{
  "encoder_arch": "mlp_mixer",
  "model": "image captioner",
  "dataset": "pictures of board games with random positions, seen at a slant",
  "train_examples": 195000,
  "image_size": 64,
  "crop_scale_min": 0.8,
  "horizontal_flip": true,
  "translate": 0.12,
  "tokenizer": "word",
  "vocab_size": 67,
  "encoder_norm": "layernorm_no_bias",
  "encoder_norm_position": "pre",
  "encoder_activation": "reglu",
  "encoder_mlp_ratio": 4,
  "encoder_parallel_block": false,
  "encoder_inner_norm": false,
  "encoder_moe": "top_k",
  "encoder_num_experts": 32,
  "encoder_moe_every": 2,
  "encoder_expert_mlp_ratio": 0.5,
  "encoder_experts_per_token": 2,
  "encoder_shared_expert": false,
  "encoder_patch_size": [4, 4],
  "encoder_conv_stem": false,
  "encoder_layers": 12,
  "encoder_width": 128,
  "fusion": "cross_attention",
  "label_smoothing": 0.1,
  "decoder_width": 192,
  "decoder_layers": 7,
  "decoder_norm": "layernorm",
  "decoder_norm_position": "pre",
  "decoder_activation": "quick_gelu",
  "decoder_mlp_ratio": 3,
  "decoder_head_dim": 48,
  "decoder_fused_qkv": false,
  "decoder_bias": "all",
  "decoder_qk_norm": false,
  "decoder_parallel_block": false,
  "decoder_inner_norm": false,
  "decoder_drop_path": 0.05,
  "decoder_positions": "rope",
  "decoder_cross_attention_every": 1,
  "decoder_tie_embeddings": false,
  "residual_init": "none",
  "optimizer": "normuon",
  "muon_scale": "original",
  "lr": 0.01,
  "momentum": 0.9,
  "nesterov": true,
  "orthogonalizer": "polar_express",
  "adamw_lr_other_params": 0.0017,
  "grad_clip": 1.0,
  "steps": 4200,
  "batch_size": 128,
  "epochs": 2.8,
  "lr_schedule": "cosine",
  "final_lr_fraction": 0,
  "warmup_steps": 420,
  "weight_decay": 0.03,
  "adamw_weight_decay_other_params": 0.05
}
Rows from block 3 of the image encoder, named by matrix and row number. Each number is 128 + 32 x the weight over its row's rms, rounded and kept within 0 to 255. All counts start at 0. After the name is the row's rms in percent of the matrix's.
# fc2: token-mixing MLP down (encoder.blocks.3.mixer.f.fc2.weight, 256x64), inputs 0-63
fc2.10 099 [132 124 162  83 104 155 161 112 183 173 153 134 134  82 145 155 137 107 133 169 152 107 168 131 107 142 142  95 159 161  97  70 100 102 163 160 129  96 141 112 104 139  97 194 154 181 131 139 155 130 112  77 115 124 146  83 190 120 139  65 159 206 161 146]
fc2.11 103 [119 129 140 155  99 139 146 116 121  80 150 117 182  85  98 124 114 120 152 127 146  81 124 193 159 136  73  50 130 175  96  78 170 123 155 162 145 159 117  98  99 164 133 117 138  53 106 114 129 121 105 169 142  71 124 121 109 122 194 155 133 185 131  87]
fc2.12 077 [135 139  81 101  96  97 136 110 166 104 117  78 109 115 101 119 105 171 148 120 198 109  65 178 153  94 212 121 184 139 108 136 125 164 140 148  70 155 111 145 125 142  53  89 106 150 158 137 129 109 113 161 134 102 181 131 111 137  94 125 150 113  71 107]
fc2.13 115 [103 111 154 173 147 152 112 153 135 165 127  85 167  26 105  92  83 126 110 104 132 102 137 106 148 173  80 128 124 163 124 147 107 138 121 145 135 188 182  71 153 104 132 100 130 115 105 132 160 109  52  98 149  58 126 137 141 149 166 151 116 161 116  83]
fc2.14 086 [ 91 135 212 132  47  97 142 112 153 139 112 132 150  97  95 136 126 130 132 197 171 178 160 132 112 167 134 154 187 129 107 112 145 137 137 155 106  84 133  15 109 153 136 115 153 136 116 118 179 165 111  82 138 115 108 112 117 148 131 130  93 135 115  99]
fc2.15 086 [140  58 166 118 103 160 141 155 146 166 154 197 108 112 125 127 189 163 174 125  92 126  87  62 150 147 134 145 139 202  90 116 117 198 146 102 103 159 148 134 120 149 106  99 156 112  96 121 181 131  98  87 142  92 140 164 107 135 113 144 146 172 100  92]
fc2.16 093 [110 106 133  96  82  72 147 108 126 127  93 156 102 174 135 122 138 112  85 154 154 106  90 115 132  99 134 111 177 225 150 127 127 176 158 133  42 139  93 123 148 125 122  90 137 103 133  87 154 142 143 150 145 179 155 128  66 133  72 154  88 127 175 103]
fc2.17 098 [193 116 106 144 172  89 134 141 151 117 136 195 137 137 131 128  87 139 100 166 214 117  89 173 118  88 151  92 124 133 154 172 122 121 155 157  70 141 108  99 143 107  65 147  94 137 143 166 149 130 206 136 116 196 151 159 117  99 107 146  99 144 113 117]
fc2.18 102 [118 133 201 141 146  67 140  92 142 135 198 100 113 108 135 135 161 162  98  78 160 150 104 108  97 114 138 170 160 158 124 143 115 139 114 142 117 137 146 157 154 172 166 173 193 159 110 126 114 138 204 175 158 171 140 147 146 142 152 114 201  89  92 120]
fc2.19 099 [ 96 148 134 157 132 106 127 157 194 115 185 181 124 113 112 212  76 143 175  99 105 128 143 129 154 133  97 147 133 153 113 187 152 139 125 184  85 145 131 169 151 154 114 173  78 182 128 109 120  64 157 160 136 146  95 126 159  71 130 131 124 128 113 172]
fc2.20 093 [137 107 138  80 159  94 158 138  11 132 116 153 142 100 122 140 168 124  82 128 139 137  96 114 165 128  72 175 155 112 138  71 125  78  83  74 143 124 137 103 106 124 113 120 109 133 124 162  96 183 102 166 140 118 193 121 132 173 122 146 128  70 111 150]
fc2.21 092 [ 97 161 154 103 129 140  84 141 142 105  75 165 155 148 151 116  84  93  75  97 167 125 115 122 119 163 133 175  95 178  75  80 106 112 160 163  78 177 110 197 160 160  98 142  87 133 135 175 175 129 120 139 150  92 149 121 102 164 100  88 103 146 156 167]
fc2.22 096 [116 152 123 129 114 121 185 134  83  92 125 181 153 101  77 180 150 120 124  47 136 152 149 139 150 124  39 147 135 140 102 117 116  78  94 114 148  74 121 106 132 124 135 124  76 143  94 179 127 149  95 120 152 154 190 106 135 147 167 201 130 129  94 123]
fc2.23 101 [ 87 107 146 104 186  81 134 130 122  93  81 184 156 163 142 131 132 151 151 148 159 110  92 126 152 136  85 137  88 154 159 140  94 106 137 192  99 101  57 168 151 110 101  81  96 133 127 127  91 150 129 101 174  69 133  71 174 140 108 114  60 133 118 131]
fc2.24 102 [122 121 180 122 163 160  94 117  67 157 148 142 125  46 110 164 176  90 137 102 194 131 147 110 109 169 118 176 176 163 130  60 139 140 101 154 139 171 187 118 125 105 154 176  85 129 122 117 118 182 105 118 117 131 166 117  89 132 101 157  99  94 129 122]
fc2.25 109 [132  99 143 114  98  97 186 155  57 138 158 135 140  81  76 150 163 136 124 166 139 143 126 128 123 137  70 139 129 112 143  40  89 139 135 132 128  64  66 123 124 147 174 132 107 104 114  97 187 128 136 102  90  75  90  87 124 111 105 121 118 142 197 130]
fc2.26 094 [148 128 152 152 111  72 123 166  65 124 104 166 119 117 140 126  72 146 147 136 152 137  64 117 131  92  91 113 153 142 124  96 132 160  91 130 100 158 150 144 125 160 140 148 105 126 239 128 128 146  92 136 189  99 193 109 149  70 166  70 114 131 136 147]
fc2.27 108 [117 102 141 169  92 167 141 112  82 145 124 138  99  98 105 144  94 125 149  87 140 142  91 162 206 129 118 222 143 205 130 121 149 106 137 127 160  94 147  63 143 131  81 140  86 134 132 102 154 182 120 131 115  90 176 142  84 118 132 157 179 121 134 158]
fc2.28 117 [163 108 158 188 125 119 101 102  81 178 168 132 166  71 103 110 160 136  89  94 121 157 181 144 119 119  83 138 111 132 167 156 105  97 189  89 159 118 138 133 177 143 116 139  79 112 145 143 159 122  70 163  92  56 121 127 172 177 106 111  93 125 104 103]
fc2.29 097 [100 149 186 135  76 113 140 142 147 136 167 151  92 190  98 131 169 163 148  75 152 143 147 145 118 126 200 158 128 205 176 140 139 147 142 150 123 163 106 114 124 147 154 109 137  71 160  70 148  96  93 140 142  90 101 148 173 113  92 109 157 119  64 150]
fc2.30 094 [138 162 118 132 126 113 154 124 113 183 160 117 130  71 142 112 103 115  88  97 198 143 101 199 118 142 193 154 109 167 129  83 146  74 102 172  27  88  84 107 105 183 118 109 127 155 132 110 137 126 153 120 147 171  97 110  99 111 132 131 105 140 125 151]
fc2.31 114 [116 147 146 120 114 117 196 194 139 132 143 172 134 107  97 122 157 155 133 172 135 116 142 115 107 124 186 158  87 153 125 119  95  63 168 109 110  88 130 103  55 144 163 120  79  97 180 161  82  89  54 114 143  97 105 132 126 127 146  92  98 160  87 143]
fc2.32 099 [101 142 170 140  74  99 178 142 169 168 110 132  83  96 134 129 160 134 148 107 135  95 106 199 117 201 117 124 169 147  88 130  93 153 120 109 119 186 141 106 148 167 103 151 132 181  79 206 167 157 111 115 182 120  79  98 149 133 113 113 117 144 125 148]
fc2.33 115 [139 136 153 125 113 130 107 147  89 117 130  94  70  99  94 133 122 114 150 135 110 151 117 128 108 124  33 166 111 185 161 147 105 143 120 154 105 158  88 154  78 136 151 156 116  87  83 179 163 152 168 165 182 188  90 132 151  95  89 174  80  95 142 101]
fc2.34 095 [122 121  95 146 141 133 140 141 119 140  95  88 150 124 180 129 111 113 114  94 142 119 117 118 127  91  63 175 148 147 147 154 137 152 120 128 200 105 182 120 146 109 154 102  80  25 157 132 158 173 148 142 149 115 120 151 176 150 127 140  71  44  83 120]
fc2.35 094 [132  95 127 143 131 106 109  86 148 134 121 151 113 147 155 132 131  85 169 112 116  90 107 115 140  97  51 145 106 217 183 122 111 109 154 166  79 164 176 115 168 105 124 182 146  98 117 155 141 133 137 159 161  62 116  56 147 127  93 135  62 138 110 134]
fc2.36 101 [137 159 110  82 137 126 177 127  67 152 172 154 139 154  84 160 121 185 167 129 128 147 127 159  91 143 106 163 142 143 154 124 118 155 177 109  80 122 162  88  99  63 215 123 162 159 114 131 168 178 156 118 164  98 156  90 127 140 107 116  77  95  99 125]
fc2.37 108 [115 134 162 118 113 104 194  69  42 156 101 157 119 127 136 158 128 187  99 120 121 131 184 124 130 103  63 206 113  51 105  89 134 132 118 111 166 146 145 110 134  96 127 131 137  79 154 145 121 169 133 113 128 122 141 109 113 162 143 151 177  72 116 129]
fc2.38 097 [107 161 225 137 140 136  82  86  51 113  76 180  51 157 135 185 152 123 124 108 147 125 143 128 113 146 145 150 161 112 120 114 128 101 117 142 109 115 132 108 161 109 122 157  87 123  79 132 111 126 152 133 163 101 188 198 150 105  84 157 119 103 136 124]
fc2.39 093 [122 152 198 111  71 153 197 139 120 173 103 105 107 126 116 189 152 154 138 116 149 129 129 163 129 135  87 217 139  89 119 121 128 132 140 109 108 102 125 174 146 126 190 152  80 104  83 111 139 168 100 147 126 128 180 190 162 116 143 127  88  94 163 142]
fc2.40 103 [144  77 139 123 147  68 117  85  85 110 120 183  71 140  89  90  75 108 148 100 171 132 102  82 173 156 104 151 125 158 157 133 175 108  87 174  94 105 132  85 156 100 161 137 163  86 136 139 138  93 169  77 136 113 118 174 139  77 137 137  85 116 147  96]
fc2.41 093 [132 188 158 121 125 114 121  94 119 167 120  75  94 154  98 149 183 109 142 112 143 153 130 213  77 139 108 176 173 128 146 121 155  86 148 106 157 135  81 163  75 125 139 147 114 105  83 110 159 122  87 168 171  78 152 139 114 193 167 116 115  92 141  98]
fc2.42 095 [ 90 135 173 100 121 150 143 121  84 159 197 147  88  93 136 116 183 151 104 105 125 150 192 149  61 122  98 144 149 151 165 141  85 156 115  94 119 138 137 179 138 144 155  97 160  64 141 137 176 189 109 112  83 102 121 105 163 112  91 124  65 125 146 142]
fc2.43 112 [147 114  97 164  79  96 121 157  72 166 177 104 126 151 105 151 101 125 132 155 114 168 128 158  80 112  79 120 140 151 116 125 111  96 148 170  85 113  99 142 113 122 165 165 139 137 159 130 163  78  63 128 192  48 134 128 154 126 117 157  73 171 134 187]
fc2.44 098 [142 145 145  96 111 200 119  37 168 182 130 158 181  81 139  70 152 146 162  87 108 117 112 139 157  92  97 163 118 164  86 135 114 154  80 132 152 154  80 114 152 132 187 119 151 124 131  91 137 167 138 135 120  70 132 118 155 114 137 134 122 174 167 158]
fc2.45 100 [ 98 129 129 167 127 148 106 147  96 175 135 108 152 117 140 145 110  76  82 149 153 145  72 115 121 158 111  60 136 111  98  91 150 119  91 150  15 144 135 157 149 104 125 130 157 131 170 159 154 129  95 115 117 121 207 134 125  91 192 157 130 137 139  74]
fc2.46 094 [163  82  86 123 123 140 137 169  95 184 139 118 161 160  86  77 114 102 233 152 149 176 152 106 150 111 164 103 117 118 161  79  91 124 113 146 117 101 138 156 120 148 100 150 152 182 148 152 104 152  74 122 170 103 135 162  83 104 145 113  90 151 170 103]
fc2.47 105 [ 50 123 177 165  92 127 139 116 162  97 135 131 179  82 149  77  95 128 111 120 124 145 149 135 105 163 182 124 179 150 118 126  87 113 144 155 188  99 157  73 205 102 107 141 124 120 113 114 190 168  60 132 118 133 107  96 124 133 130 152 111 177 142 129]
fc2.48 112 [129 132 134 107  96 131 197 170 136 133  99 150  87 100 144 117  69 112 142 155 111 122  91 128  97 206 143  66 139 117 131 152 119 165 204 156 149 118 138 177 108 151 151 134 130 133  89 196 162 175 166  80 145 104 157 106 148  69 114 118 126  92 114  92]
fc2.49 099 [167 115 115 166 170  98 136 111 167 120 188 150 191 157 110 121 142 152 189  98 114 126  80 101 130 136  85 138 142 132 122  84  80 127  77 186  58 128 129 140  73 144 151  47 143 126 151  88 104 116 157 153 138  85 131 143 139 131 119 104 131 125  66 110]
fc2.50 086 [144  99 171 153 127 137 126 107 181 143 226 166 207 125 212 120  52 118 105 136 128  81 141 128 166  98 136 157 168 118 129 126  99 161 117 142 130 139 152 146 164 145 155 104 143 141 113  77 122  97 149 148 145 171 116 124 151 174 121 102 114 131 110  74]
fc2.51 105 [169 126 119 173 119 179 174 162 125 204 133 149  92  63 153 127 153 116 185  90 154 133 123  84 120 127 138 173 141 109 115 162 166 120 159 144 162 127 167 140 147 150 144 127  97 123 117 159 197 103  85 160 162  69  63 132  82 149 100 156 151 123 154 141]
fc2.52 086 [173 190 211 161 189 149 195 114 111 163 103 167 121 139 163 159 150 116 112 113  89  85 131  92  96 117 130 181 110  91 156 107 111 169 101 104 134 151 110 129 116 101 156 192 132 181 117  87 145 121 103 114 158 152 130 131 110 165 168 113 181 142 120 150]
fc2.53 086 [122  86  74 161 114  67 129 137 124 111 143 148 137 164 107  50 126 169 131 133 146  86 121 108 118 130  66 129 127 144 192 102  83 126  91 103  92 123 143 107  94 130 142  80  91 146 121 100 118 126 181 140  85  60 175 153  93 163 110 108 129  64 150 165]
fc2.54 108 [151 151 199 124  95 172 101  78 153 110  69 158  96  97  34 167 106 119 147 135 133  65 100 120 129 146 173 174 173  57 156  79  90 126 105 128 155 109 145 142  99 130 112  94 134 111 116 149 134 141  96 121 170 129 129 112 123 121 167 167 107 125 135 164]
fc2.55 106 [ 65 115 160 116 184  98 146 126 140 109 114 167 190 134 126 147 133 127 116  57 161 108 133 113  88  96  68  69 132 139 136 125 220 128 124 147 119 111 162 149 103 120 140  78 129 114 144  98 186 109 109 128 158 101 142 138 156 132 134  65  62  87 131 125]
fc2.56 107 [140 110 138 129 153 141 122 106 110 132  98 156  54 141 190 109 105 160 164  96 120 170  83  96 109 154 105 186 136  92 168  51 146  98 173 166  95 145 130 173  91 145 130 128 101  65 162 162 163 139 127 162 106 119 133  95  93 112 136 138  74  95 170 100]
fc2.57 102 [131 145 209  75 134 140 132 143 141 209  77 115 128 159 121 165 162 149 136  83 153  96 154 118  64 105 106 155  92  67 113 119 145 163 148  97 114 127 124 143  50 106 125 160  91 143 123 107 159 177  97  87 148 114 155  86 139 111 151 135 107 110 136  79]
fc2.58 112 [114 135 118 154 107  96 123 136 112 145 130 106 111 128 179 147 116 176 117  89 136  77 195 141 139 147 126 112  85  69 144  91 106 131 177 174  73 101 159 196 129 127 114 145 113 151 184 193 118 184 118  73 145 112 135 107 120 111 164 130  78  61 124 152]
fc2.59 087 [133 110 201  99 186 192 205  87 135 138 102  97 122 133 150 155 152 113 138 103 110 115 103 158 128 135 116 123 137 150 162 154  62  92  54 173 126 129 147 146 136 132 130 116 101 128 122 124 108 104  90  87  94 170  95 114 156 202 179 137  91  93 113 135]
fc2.60 098 [147  77 172 170 168 141 166 163 153 144 118  83 181 114 173 115 102 154  98  83 125 152 179 169 190 145 150  91 100  92 180 183 192 108  80 122  86 136 109 168 162 117 140 110  93 151 151 151 110 160 100 135 150 129 122 137 158 143 132 157 176 130 136  99]
fc2.61 103 [168 135 123 153 122 116  40  72 166  98 152 155 150  92 173 136  85 137  84  94  99 115 121 147 148 146 113 153  94 143 156 159 100 108  91 159 147 116 124 175 176 134 167  87 191 140 173  96 107 105 118 186 130 123 108 128  99 119  68 122 164 108 121  70]
fc2.62 111 [177 137 153 142 158 109 106  95 101 150 110 199 123  98 136 155 155 108 159 138  93  99 151 140 103 135 154 153 118 112 113  65  84 148 130 138 145  83 151  63 103  91 131  66 151 131 134 170  55  86  62 152 168 127 168 132 133 139 128  93 176  96  90 108]
fc2.63 102 [ 99 107 146 125 176 154 140 117 134 175 107 199 173  83 141 128 161  97 159 123 119 183 145 151 172 124 166 125  80  96 119 127  79 143 102 140 126 144  77 149 145 183 184 150 109 133 121 177 122 174 108 169 171 170 103 115 196 165  92 105 125 163 102 139]
fc2.64 100 [121 135 120 128 139 118  76 124 106 164 132 177 148 134  99 109 106  81 151 141  99 132 158 139 162 156  75 117 137 124 111 111 114 127  81 121  64 144 191 137 130 182 180 163 135  98 181 166 159 113 172 148 142 158  84 213 205 137 140 104 152 118 115  90]
fc2.65 102 [109 154 150 109  85 221 137 155 147  91 116 144  26  66 125 110 109 128 141 129 123 150 157 112 123 149 128  89 116 139 129 181 118 155 125 124  91  98 128 138 144 133 153 159 161 114 149 193 181 183 144 162 105 137 100 126 153 168 171 101 121 135  74  99]
fc2.66 105 [149 108 115 178 119 177 165 195 159  72 156 138  78 153 148 147 117  93 102 114 104 103 176 112 133 120  67  94 170 141 210 128 129 138 182 140 147 110 188 158  91 133 125 158 118 108  97 141 168 121 178 164 120 144 168 149 121 108 156 109 149 160  90 103]
fc2.67 118 [175 158  79 130 155 125 162 123 101 183 134 128  73 113 148 137 139 123 164  92 151 141 157  79 138 159  95 134 133  90 209 142 131 135 149 202  84 163 107 102  98 164 137 147 152  96 147 168 114 116 116 127 106 152 112 157 125 158 137  99 196  67  69 102]
fc2.68 092 [117 180 108 116 131 100 135 198 128 190 150 185  83 156 139 169 144 201 165 159 130 155 137 102 123 100 118 107 139  97 205 157 119 163 141 119 155 151 141 150 149 146 114 119  96 172  99 102 133 109 132  89 111  86 108 101  99 111 179  98 109  63  95  94]
fc2.69 090 [ 82 152 139 180 165 129  66 128  93 130 174 203  94 165 163 188 173 126 108 105  88 159 125 121 114 147 126 158 107  72 151 151 153 155 151 153  91 164 113 169  55 157 158 146  97 137 135 117 164  90 133 127 138  93 115  67  94 116 144 153 152 136 142 139]
fc2.70 092 [129 136 127 158 163 167  98 127 128 146  93 167  65  94 114 164 189 101 172 121  81 151 125  94 121 142 153 140 182 116  96  88  94 117 162 150 156 124 117 197 111  86 126 174 150 145 117 142 160  92 133 107 104 157 116 144 195 127 129 223 145 156 148 156]
fc2.71 091 [ 61 123 143 114 163  68  95 127 178 135  98 189 157 124  97 182 139 106 101  73 134 115 179 122 130  94 118 118 119  96 131 121 178 128 113 101 116 107 160 159  96 141 130 183 131 127 142 128 126 163 133  68 105  84 146  95 133  83 127 126  42 147 192 127]
fc2.72 083 [168 103  90 167 212 145  74 105 189 154 102 132 100 110 146 136  97 108 170 107 107  97 168  98 159 104 114 140 115 102  80 132 122 102  92 147 113 105 106 170  68 165 162 147  91 144 155 157 185 164 180 133 141 113 122 129 125 119 153 110  70 127  94 172]
fc2.73 089 [115 161 142  92 157 122 140 144 137 173 136 115 133 117 118 141 117 138 113 173  78 163 122 143  50 115 143 119 107 149  98 176  60  99  95 118 118  61 174 170 139  85  94  79 190 137 161 153 180  81 163 115  90  74  79 154 106 121 144 124 116 146 112 139]
fc2.74 103 [181 133 139  79 131 117 117 117 139 139 130 118 139 143 180 144  70 119 129  77  72 180  89 163  90 187  82 170 165 103 117 143 120 112 117 153  98 138  72 169 102 161  93 129 110 118 137 157 128 105 145 138 124  97 169  79  87 142 226 102 120 109 108 145]
fc2.75 099 [136 141 136  98 162 173 123 123 127 162  93 107 123 130 115 137 164 135 171 131 123 104 161  86 124 167 110 137 160  88 121 130  90  33 139 227 129 112  97 143 155  85 100 138 129 172 106 171 106  98 157  51  83 140 117 112 173 147 161 122 103  91 106 148]
fc2.76 097 [139  96 113 153 129 100  89 155 101 161 133 156 151  89 152 156 134 130  75  84  89  71 117 229 121 131 162  77  55 120 111 128 153 102 120 182 122 139  77 126 157  92 137 137 137  97 120 172  94 139 117  85 158 107 167 146 145 153 151  95  80 156 130 153]
fc2.77 105 [163 110 158 122 183 138  57  94 113 172 108 111 152  78 171 132 108 165 119 113  61  71 122 106 162 141 136 150  83 142 148 123 136  91 119 148 105 179 180 104  72  43 126 162 131 106 173 125 106 135 102 123 134 156 154 196 129 118 143 102 136 142 124 106]
fc2.78 096 [160 173 112  75 139  54 123 184 128 138 108 121 109  69  82 145 108 150 123  90 120 122 162 144 148 158 120 167 135 135 132 113 108 105 111  88  65 146 138 198 184  98 145  95 168 121 155  87 154 150  65 115 143  98  93 110 132 127 106  96 174 147 184 126]
fc2.79 109 [114 193 130  86  56 106  77 181  79 148 144 184 119 116 109 154 143 157  59 110  70 166 142 119 127 163 109 160 156 104  78  88 176 128 123 128  81 139 106 123 128  50 161 168 101  98 147 156 134 129 159 128 135 117 130 120 102 136  96 136 164 126 126 111]
fc2.80 088 [140 118 123 161 107 174  90 127 216 141 129 131 102 141 152 105 135 104 134 158 188 166 122 168 127 127  74 194 137 116  97 130 114 126 140 110  95 108  88 126 195 130 147 141 119 142 190 109 129 175 138 182 133 144 168 155 184 119 145 164 144 171 130 202]
fc2.81 098 [109 105 119 103 139 181 195  91 128 150 148 152  97  96  72 118 119  87 134 154 133 144 153 119  80 129  85 101  72 163 122 116 127  96 144 127 104 112 112 161 136 155 102 182 161  74 106 164 115  82 146 113 167 167 183  93 123 100 181 128  97  66 185 129]
fc2.82 083 [120 154 139 160 194 157  79 144 105  88 109 195 133 109  79 159 176  99  75 138 119 134 115 110 147 156 143 113  81  97 152 125 123 127 153 120  46 121 192 151 142 130 181 112 134 126 170 107  80 145 160 135 137 129 114 134 136 148  96 156 157 105 114 217]
fc2.83 087 [161  90 119 145 207 161 196 155  98 142 135 132 126 183 128 137 113 131 132 113 117 143  74 110 157 153 124  58 156 148 141  91  98 103 107 185  98  83 122 145 109 168 171 170 131 138  67 144 137 136 144 108 167  73 121 148 149 191 105 153 101 125 141 175]
fc2.84 077 [108 139 148 132 123 120 138 178 115 196 133 132  57 167 126 130 161 123  97 139 166 139  57 127 137 125 119 124 151 127 125 185 112 170 139 108 173  56 126  65 154 142 120 114 100 174 120  78 111 100 167 144  97 159  90  82 123  47 135 133 122  87 146 141]
fc2.85 089 [ 92 100 146 168 106 130  71  64 132 100 101  88 132 105 143 159 139  49 110 136 210 145  91 103 116 204  98 127 110 107 153 174 140 152 106 179 111 163  52 152 133 136 106 125 147 152 124 122 129 120  93 126 139 134 123 150 166  83 151 156 155 102 157 151]
fc2.86 076 [107 145 142  88 103 121 116 172 101 106 126 104 143 121  87  87 116 104 145  98 158  91 137  56 158 102 170 117 183 139 109 121 123  75 125 103 136  99 163  92  82 105 120 137 104 191 159 143 133  74 144 126  85 169 138 140 154 173 127 107  46  53 133 150]
fc2.87 095 [ 99 128 186 164  91  67 101 129 107 168 127  97 151 150 113  97  77 114 105 148  87 145 125  67  78 116 151 111 181  98 112 125 124  96  99 125 191  76 126  92 158 182 110 159 100 161 116 112 180  66 166 102  85  83 149 134 116 101 129 138 113 136 114 105]
fc2.88 080 [181 124 109 170 139 106 137  78  99 119  76 189 138  78 156 128  98 135 139 192  95 117 165  56 152 103 118 167 115  75  90 128 233 131 127 165 113 140 115 127 117 182 168 167 149 165 139 134 125 130 112 117  93 109 122 154 147 133 120 109 110 122 134  92]
fc2.89 078 [ 97 174 137  91  75  63 105 170 138 175 120  66 119 144 136 123 119 189 112 189 109 148 103  97 127 114 151 102 109  76  91 134  73 104  98 111 143  72 137  97 194 148 123 147  82 148 128 141 136  98 110  81  90 160 142 181 134 155 159 150 156 134 128 133]
fc2.90 096 [134 155 122 115 134 106  72  56 129  61 198 104 125 148 175 154  97 116 118 101 174 121 102  84  81 127 137 163  96  99 132  35 140 145 127 107 120 172  78 127 141 144 158  98 117 134 132 192 158 137 103 141 113  76 165  97 143 140 153 116 107 137 112 160]
fc2.91 091 [102 167  53 195 161 156 131 129  96 110 130 104 137  99  92 106 104  92 126 144 171 117  59 102 158 104 186 152  96 121  93  93  52 103 138 157 101 153 133  91 141 112 108 109 112 136 174 160 125 187 126 116  87 142 117 110 175 182 126 119  90 119 100 121]
fc2.92 106 [178  79 133  77 188 103 101 153 113 113  77 143 132 135 187 104 124 159 130 132 171  70 149 108  98  80 138 141 113 131  85 126 124 160 128  49  90  92 113 120 168 154 108 134 104 121 145 144 180 147 149 164 163  99 162 123 175 143 151 150  63 148 124 175]
fc2.93 092 [141  76  95 145 185 109  66 144 117  87  95 160 131  79 123 193 155 126 107  84 148 110 125  94 133 113 139 149 151 133 157 130 156 114 118 110 134 165 105 149 166 162  61 145  72 111 142 135 130 153 114 128 140  73 104 178 132 115  93 124 182 168 188  61]
fc2.94 094 [ 39 178 115 130 104 107 102 132 133 164 106 160 143 142  82 121 144 112 146  75 157 145 147 131 180 101 129  72 163 199 186 109 104 165 119  94  98 158 107 149 153 102  71 137 131 114 157 143 148  83  47 142  97 146 119 111 111  94 120  99 129 162 130 132]
fc2.95 095 [159 118  70 129 186 123 155  89 105  70 152 159 170 128 160 151 141 133 112 131 125 144  54 111  90  96 112 183 128 149 135 130 120 168 142 174 114 109 132 152 184 161 128 126 152 193 199 176 122 128  55 119 152 109  95 141 140 144 175 132 136 145  86 112]
fc2.96 104 [ 97 148 159 118  97  90 114 108 173 167 146 155  88  87 133  86 114 141 144 174 132 106 134 112  77 131 127  81 143 142 140 118  93  98 137 108 123  74 136 121  97 151 142 204 142 106  80  84 135 174 133 113 191 141 168  95 146 146  94  47  92  61 123 117]
fc2.97 109 [115  69 137 104 173 127  70 182 136 149 143 167 139 158 151  92 166 192 151 123 144 130 144 214 153  77 118 132 142 103  94 106 119 140 135 115 106 105 133 128 145 178 112  89  88 148 116 172 152 170  87 160 103 139  81 116 148  98 144 209 121 164 134 145]
fc2.98 098 [105 122 107 162 189  95 110 135 125  53  69  96 124 134 157  99 161  97 101 129 109  77 130 130 129 140 100 185 149 131 124 111 109 148 177 187  63  91 150 126 121 161 188 128  85 156 107 134 129  90 159 116 172 104  99 177 141 108 156 181 132 105 123 174]
fc2.99 101 [ 96 107 132  95 192 177 220 174  97 147 178  72 137 149 152 103 162 140 167  88 110 101 100  95 125 115 123 131 146  77 110 121 132 140 134 183 157 140 143 105 138 202 106 144 105 129 127  77 126 131 172 129  92 153 163 114  96 162 114 106 138 119 145 184]
fc2.100 084 [ 85 153  67 120 145 103 133 210 107 197 133  86 130 148 132 136 127 146 122 124 101 176 166 203 114 118  84 114 121  97 120 128 124 171 101 136 115  82 152 112 137  91  69 116 129 208 150  88 103  88 172 106 120 121 142 135 139 154 112 100 102  92  91 155]
fc2.101 101 [128 112 107 180 147 176 110 116 134 129 162  74 163 100 126 137 138 104 131 178 116 140  85  87  80 157 108 206 158  99 102 197 165 107 148 123 142 116 137 104  84 150 141 116 121 152 164  46  90 152 164 169  90  85  85 141 144 102 125 180 132 151 133 127]
fc2.102 088 [147 161 124  79 137 147 109 180 109 153 133 124  88 127 100  86 178 144 141 143 138 166 182  89 185  88 146 131 182 132 106 131 105  91  79  85  90 192  82 134 163  93 136 161 133 180 108 128 177  60 115 101  81 127 106 128 157  99 107 153 103 121 141 105]
fc2.103 092 [142  97 133 149  62  82  98 176 150 107 110 193 126 162 146 111 138 159 142 139 171 147  96 133 139 114 143  69 117  90  84 124  93  79 103  90  71  67 134 129  90 147 166 169 117 169 112  76 171 141 174 152 118  90 142 151 110 156 119 133 128 176 170 144]
fc2.104 086 [158 172 114  61 155  78 119 139 127 104 134  99 149  97 142 206 130 104 127 108  98 174 128 132 163 108 120  78 145  64 117 116 115 130 112 192 173 144 138 105 100 176 106  97  97 156 125 122 123 138 140 120 109 152 156 185  73 125 180 133  77 198 130 143]
fc2.105 094 [107 152  91 120  73  52 146 123 113 175 106 121  96 147 149 104 160 163 129 147 160 145  89 160  91  76 158 103  92 108 149 123 133 143 105  96 189 121 203 120 133 163 168  77  83 145 171 168 171 105 142  86 103 122 144 175 155 148 161 108 134 119 141 165]
fc2.106 102 [148 157 183 100 151  91 108 119  90 114 145  72 164  91 151 187 148 111 132 151 121 127  86 107  54 130 157 112 151 102 166 111 150 130 110 184 130  93  89 150  83 159 109 136 132 145  82 154 103 192 142 100 129 103 155 181 110  72 145 119 165  86  76 139]
fc2.107 095 [111 181 106 119 109 132 125 138  61  42 108 132 150 124 163 130 106 101 131 104 191  40  89  72 119 157 123 113 171 108  95 123 122 102 156 147 127 157 136 157 160 147 153 117 105 132 179 178 139 133  97 101  85 166 138 113  79 140 138  68 139 101 105 113]
fc2.108 100 [102 127 120 154 136 101 149  92 170 183  85 116  98 101  98 159 120 165  51 113 109 103 159 115 135 222 181 151 181 160 126 120 126 125  77 127 131 153 113 114 171 139 103 148  87 130 109  88 136 116 158 132  42  89 157 153 121 126 163 116 115 146 137 169]